A small segmentation model, trained from scratch: arch unet, activation relu.
Rows from block 8 of a small segmentation model, named by matrix and row number. Each number is 128 + 32 x the weight over its row's rms, rounded and kept within 0 to 255. All counts start at 0. Numbers have three digits each.
After each channel's rows are labels from the 100 images, of 14976, where the channel reaches its highest value: "responds to" is what is common among them. Only what is clearly more common there than usual is listed. The data: drawn small creatures on textured ground.
# conv: 3x3 conv (model.decb.0.0.conv.weight, 96x192x3x3, each kernel summed), inputs 64-127

conv.42:095125114133097094120118208112170181118139134115072103112157134168127105104084144126118074157143190154121105066064071096125133091132146104149085125120215112106117142133086173158137109127132081
responds to: turtle; red

conv.10:142109125138134135138114160132136150170119136156153149121146150111125118109112141145127149112137173174127086090155037096154144172152022107108103159138098146203046230059134152156106093149121169
responds to: black; caterpillar

conv.0:136132119134148082143115075132170139170103162144124153139113145138127144110086095129127100186089221154090160145125115111109049181101144179110167128170117143151059133132076094121127058101140103
responds to: snail; small

conv.64:128165099167124140107101114151147137130116142097129119126113140134113119122122155110152107107139078099113184104080104134175103060144064114087116111099090087120071113167079222150169128132087149
responds to: crab; white

conv.53:150099146137121079094153101155152116126145145103063127101110125127133176135157079114101126118133168128175059172114112152056117091157113072172194108079081078081092051145196151075132121120093105
responds to: starfish; white

conv.61:119114125127116125128118115104135133114111122135102128112123097107126136130139090122117143132168128108147204085079155150114130142120180135126075133168090060145132159067088155151140141133118103
responds to: red; starfish; plain

conv.95:141030073121163198124115064075123169113150106139107118088135186146122131129119131123111111113182194132173062183065069137106022098109129129123085135102144137105097121136112086108164078099113092
responds to: snake

conv.51:146125112112129140123097118141120146126136149149147131128124172136110115109138121087142117152118161139102110143095074098181151077136166131095117086196133127118079117147174119105141149104103107
responds to: jellyfish

conv.80:162066120121092099110137100133120123116158165171123114068113148099168107143120163090166088117166098136132038161140156095145139143159165144108147129185155102142087146081080103082137061071100159
responds to: crab; red

conv.70:133125117147112123103105083105153135139136106120137143130106124140109133107119139131131105123097000068127111131170113175151053060105115119111170111111173101027060000087127070158152168161076144
responds to: large; crab; white

conv.87:136082131135147116111141101100124106126118124116112145155159117127178105174083109123134114138137137144144180158145184158000135154145097147104085117128097195159129124111188146090058119151134162
responds to: beetle

conv.76:129126129123127127137132106131127127131128127130129130157121125167128125136130126126123131133191119000139130136124143127141127146134125135125087202154161150112129187137113152140127116065138118
responds to: snail; large; white

conv.12:108123119130092160202147147112149107111140098144129138151166158138092095136134018106134149117176146126113111175096103160150086116148132158162069117121141158138123103108121069124111097116099156
responds to: large; snail; snake

conv.17:155090127145130142132096073111139136141152143118100099115158101074149143136118103125131151144105081102096044182030093098109078064152148086117166107114174127125137097091155096057102129160105186
responds to: spider

conv.14:160121134107135110143150158126137128134133145125122135073113201109105126141119094110114133137166201135154146085092085186054082152201125115106143096133148101153104119042140147108149026126108097
responds to: starfish; red

conv.67:155164161119105128159168158162143103140124120157142133208060075155111134113142084153122130126124086171150154146106131136050061174108201078174121111121111171194155150188096071073104064075052107
responds to: snail; white

conv.30:131125144138127097134136046127125133129127126124090114162124121102131131133119117127117150135095000062129070114098049132146143162128096040109140142181137126134134046000095195121145029136126103
responds to: beetle; white

conv.85:122152116122138161118112072150124122089156144122113118100114140088119135138078127145157171133194183129152120115095093101105120091195075077123076110101146157122118189127191088156155158125141111
responds to: caterpillar; black

conv.45:155100116110125110138127116137159127139129124106081142162094162120112124137132132127109122151039086132162104081042132077146079099146141176098088110089099121140141162098127097113213157159100142
responds to: crab; snail

conv.88:115136104150138120132086136131081120151100124121116132088128149087121126098126172134149140079155212195152135140143096119116117084201081123078146111058202105127119207163166070076126185141056139
responds to: large; snail; black

conv.59:120137155098136180145123161100112127124103122110096140155137120206134149130188113135135097129111156144148144040107147102056084128132111146117089117105154107094146140166130079118145063098143128
responds to: fish

conv.79:124149108128116153105127179127140125150140113145095096123149138142120156146134071080107172115184143103148154103110121081092172134127101160052121124063107045117055154190107178141037164119081147
responds to: snail

conv.49:126080117118143105151137128119109131146144143109153082041132192103154124113121103093123119222178126120104148137076122114202086119136128121114099131156129085125088112192026131142154129117118090
responds to: butterfly; small

conv.46:111128122153160165174078168128127153135112117138151131122173128130143179129134109144149105090171167104089122059120102142096143128104096125040147150159159020124090113160101174088137114123114118
responds to: fish; starfish

conv.37:119102111118109096130135131157118130124141097138142116133144153170114109120128142113142132162115226160177101159147071125063099088150128162160091142000124136124208146170065181112101084081127102
responds to: butterfly; spider

conv.43:125134114140121118129135051110116125162142121109100132166117123103111111138165139106144115101084088146118154167137151167178185114133113107160142111161125107151099121136055200063143065040130155
responds to: red; snail; butterfly

conv.23:115104149129136075127142122129145114122116112161107157180094143128132123139127088144171084146142162141116109117056084127116162078083159079093106150152134057119196163146056190136097104072067092
responds to: dragonfly; butterfly

conv.15:095140088152163100058084117102108111112159138147116136149087121131151133144129133142149129159103031070144108114090042116112140107149214054104078135094101142110151023084068146077174078153155071
responds to: snail; large

conv.11:144102102080141130175115068114141140145151152143091113040139131160135169136134109103101121138148187137159104146101103091111159083104118138104094117135132100074069147000117136120136106106147152
responds to: snake; red

conv.82:140115133119135140128140129125135141133107154146122090155107072149132121138160149085129121136112168142170092088169127098000143186113110171121136118134150183167161083199144090100083088115117123
responds to: beetle

conv.68:127124120158137133074137075151126103127140124127139126082115139176155089097145092118133150115152122010172072142094162061093146148088100129176111158057029104041134022152118139139092137162104141
responds to: white; starfish; dragonfly

conv.58:126163145154115112112095081105113121094140151117174133125114133120134141123103130159157123130143138066138064156113166091062153114047067076071114150118079123050076029187103128151120145140107177
responds to: white; starfish; dragonfly

conv.1:138124134123140091064131165130081118126103097118107140098099085160138162123118112174134140139170182186137050140165102110179151161190128150138158066143186117177090177024100143153080132127097068
responds to: snail

conv.27:080116132086126157099111177121163140144152122125096154136151179149159097150098160128098149090139126137154080142081127106133124126159125082133096129142134101136156115151077119154153113090104134
responds to: dragonfly

conv.44:108127141142106136133122061157142120125080136109142146076084106123101143146122151143146148111156144135129153091083109160053178107143115137090133114156095148167142105000044149057110163169132160
responds to: dragonfly; red

conv.52:093159132156087140103104150159112123092148127099126101112101146124104112134135167141149122118114104119178179103096145159099163147065165145149148088151080158153166123061000142087121109146151128
responds to: snail

conv.57:142119134125113117161147103152150113125132129127128118062179163140121153132109131139117129170188140093088150120127138110090110126101143103115145128126123105125208095138121092109162093091097116
responds to: dragonfly; red; starfish

conv.62:125121142135095088129150076140125114156177132138171091066132117032126155142147168149090190215158146145085110157155127139199150129148118078147136117169108118130075133112094160147145108103107116
responds to: starfish; large; dragonfly

conv.56:129160116091124094138118153110120140117118169130112161219132101125115154126127115134133103093107169124177136173093163041068172129117109123161096103116148042104141103108049181122123153162094167
responds to: snail

conv.36:120105113101127122151136170145141124124153132130097125188083108126131083138186121146111153097109133164145094115088074131074137164092153117139152079139102135163107094137107061069082099084111142
responds to: beetle; turtle

conv.69:118123123125120133143130044123132132132116130128129128173127129158130111142117130113139115131095012043138165121124148129142129012099152086126105156140038125000139033157083133141153138099173119
responds to: caterpillar; white; yellow

conv.9:120152113118127095138137085133118138143104142138120084064090106097125119135078115119127137152147065113127079154129135102103074109164096145111153120060151140133080091097085048120105157159139131
responds to: crab; white; starfish

conv.66:144122142132151105107126116139133139148126125140107130149132114085146151132097135124138137117105235163121076125119149087185165009100146107160127103171107127068070134255075111118157144129142158
responds to: crab

conv.65:135187147111123129122163159144133121142147151116180081157156180202137136139112117137162158132120154124164147154093126160012155104167149108159131131052130076138178123099098143171162123114135169
responds to: snail; dragonfly

conv.78:154106120115144131146109089142120136138138134152138132185140163144174097151119138108129130135110121140089109124131152113117123160115116148135164116166160113167046120186115033097015114107122161
responds to: caterpillar

conv.38:091130124191107040191114132130098129146107109139049168080117079115131093142180049149108116155087113150135051151152113056130122137118086137115105123106089165131091154145131170142150088108126103
responds to: snail

conv.21:140160135024116071079185102125167141097168102092113131111095140088124099155120046114093073125151138128142149113166155156142159194175069174152118160086081138125135174212096135126099141124141165
responds to: large; red; starfish

conv.47:121155088135133106143088124095105118113145143108127117170082153122112120158135121155137112162189095118150096064150155100114142160141137156117094115123133141162169146129074143114122133130134144
responds to: large; jellyfish

conv.18:125100129117181141112110141157120142146103124143122114078161128113140114109117122115172189119165071135142105082081163062034084162139095108115067129083135148150053141192090121120174117122191115
responds to: caterpillar

conv.75:111137127101110146141118031154126129123144136140168135014133155101135108120154166146125115123164156130168149147074091165044118104138109118081130127109149137124086126000140107146152150129150089
responds to: caterpillar

conv.74:144087086113134132134153095089113148124133101090120143049176146113138109158180156092137141069173127130081083036106180117156082171171134144073169117110123151165101118154131133101134127147143096
responds to: caterpillar

conv.29:116173141169140162088119085105124153091142102157125142154168128109111154124138098186135127111113070045156100138119089097107202119115116125072141110177136084086120050168147060150172136142140150
responds to: starfish; white; pink

conv.54:109126120131128079133119140109144134144139135133096121036119196148121164113130117113153104161178167132197097181142096072096131097124141140156108135062129201114082138123113069084090101114090127
responds to: dragonfly

conv.93:146115101141107156120167195142141131159182143088102130062163103155134153138083065104108122111190109147123116092102185111020128155135153106138100131166141043133142109138080149123082120135100097
responds to: beetle; red

conv.73:119120115112160110152101169124107143117127109117130175153092142105120143097113135139114137128138070105136153145109063155031080165147164120163133107143128111135084099186155056105121112097120146
responds to: snail

conv.3:119098120146149139121152125115137116132117131123121112103139119144123126143168118100127135106139165143113088146037013154072178039108116098078099128152109091079121169123124160140164072123111103
responds to: snake

conv.35:143130139126166146146145154119126145138134092123071126145155140165118130127150119157152148153073107126122135116120087111107044059087176095131106124117169128156186151139068059133119065110142085
responds to: fish; turtle; red

conv.91:134114122137138145087133195117110118112123131124112150108091125086136119117119125147147118094163129104160120177184000101028157155137052041080136103137145086192051207025151143103119076131100114
responds to: black; large; snail; creature: turtle

conv.60:138123122155174088103107107146160107159139176137104147061117156095154116168092172117134141126145216131104070111107092115149103174110143195134152096240146136116152129222065089112149176197094064
responds to: caterpillar

conv.81:125139084159110142092116097127146125116112103140140125137129143107117123116184104157138111137083154119138089111143102145169139095131153111167137122170145096150088101154116156081171088102104138
responds to: spider; snail

conv.86:096162151160086100110098096158116126166114092137127143122074073064113150133108123139145118165099134113163115046133132151180109091100163148129152127079184115143163123079088101094108140129085147
responds to: spider

conv.34:148115118098136132120123050136127139131145120147098129144137133099140141103120137150130128130116000027129092141141139118151128139061133167095120161151067205067134013092138152151097132143099132
responds to: large; white; yellow

conv.48:136146111092156191135102112135155098071145119124110146120150137093144087118138118135119112143205093105118110076093134142107120145119134097128128100101171109126105061121150119055122139131114125
responds to: snail

conv.7:108116156125140097118134090111123114142149139172148104036171107152057159081126153107109090091160163122113112128107150145063157151122095166169159131113125144137141111099127154135123130164156101
responds to: starfish; red; snake

conv.26:139132133109148132130092168126122108147139169098103105117164116171163128128136121143129134134094107143050058155132120120156131144123123101090101161109083108150048167070126111148126156131122123
responds to: spider; snail

conv.40:105140108112165120116141077152134136120113122163155122090133143233115102146102165114128151156119091110058153130074116135072088181193139087135018143104150062147076111162142175159194082108158095
responds to: dragonfly

conv.5:113106137127142101140141110123131127134145125137109153188110109171128153120088137110115147118103074148102130059129118125255107068178099134133110135125178118144028159081103117189174122096130176
responds to: beetle; dragonfly

conv.83:132200161162126166150116113142135120123150147116085151170130159124148171137113090112157132143110172135134152177117137163163103161154051112117082141089110172075129120164091174152095097103117144
responds to: red; snail

conv.25:126095135151130111139141145114119141117124131122140100152146109140124134116142111095128106123116031092101166191096010125116134125087176028146084132181109039127172066113012167122168020067130086
responds to: snail

conv.92:152063150106097109142160126160117144124150104132148087108149146152157088095115161138130112132148146126166154095096173141006101171126192143109105129133161155155074126148158030190156159141184063
responds to: caterpillar

conv.16:070078158174156106099125078130142134131169079139115125092076178083178108162108055112100088118104126136117127160146152127131108161166093170116114131118088168093135142165116197147140142131134108
responds to: large; red

conv.31:150152113135136130114133067145133103125133134119136145136099144123099164135106132095138156108122000051153112132150114132159123127146160155144184114160159119071065019000102085111110162152099101
responds to: starfish; dragonfly; white

conv.19:118119151175144104094107072104150076113113164068109140093083151168121112105131128135109145127124120056166093165088159081173105089110116125130137138152074095114115065057139110150138126130109085
responds to: white; starfish; snake

conv.94:119152106112142108167098065138135155109142121122124124093073165095127103112111150154124106127075083121072092187106092136144076103145149116121105127149128158180098090143043069096169119109130104
responds to: red; spider

conv.63:130155135123140096135114172170135146124157130128110119052102097152134118123127128126111178132166136119169039132119124057082135087156180165156129103117124111113180126117000147092193129151131093
responds to: snail; red

conv.13:084156125157135131133125123144117129133157143131131145153092133135112144121140138160091112178113086122127196159124152224119147108192134102134070136166157094144090149177112103097145119116143120
responds to: turtle; beetle; red

conv.8:139149167140133092141145092127151138132110125131132079119128077076127113130095129123113098132134165138155122175109083139052071123166108129139145135157142132057089144095073142194134113100146118
responds to: crab

conv.72:133095142129144148121137164135142128129138144152114105148107133129120109113144132148103128132087089130132127202039099121147126142136124059046097146172100143152086159221089184180150123093119153
responds to: turtle; snail

conv.84:139102133215148117126122116098140142123142114094160172060068118112160068120114112105142118213108078110146050152123153114088109116205161093159155103050121123120060114071135134143138115147102105
responds to: starfish

conv.55:132150136126134132110124058139122141138133129113117136166107138130123122146143137137145132112116061065160079168169131137126129136143059087094139174076029128091104000032197164199149078120108126
responds to: white; large; snail

conv.50:156150184154145129094099120121141131087125090108067123025050188118084135112100088149157116146154150139111084077146104144061108101138129134102126113063145150131155106055110150067075111164099110
responds to: snail; red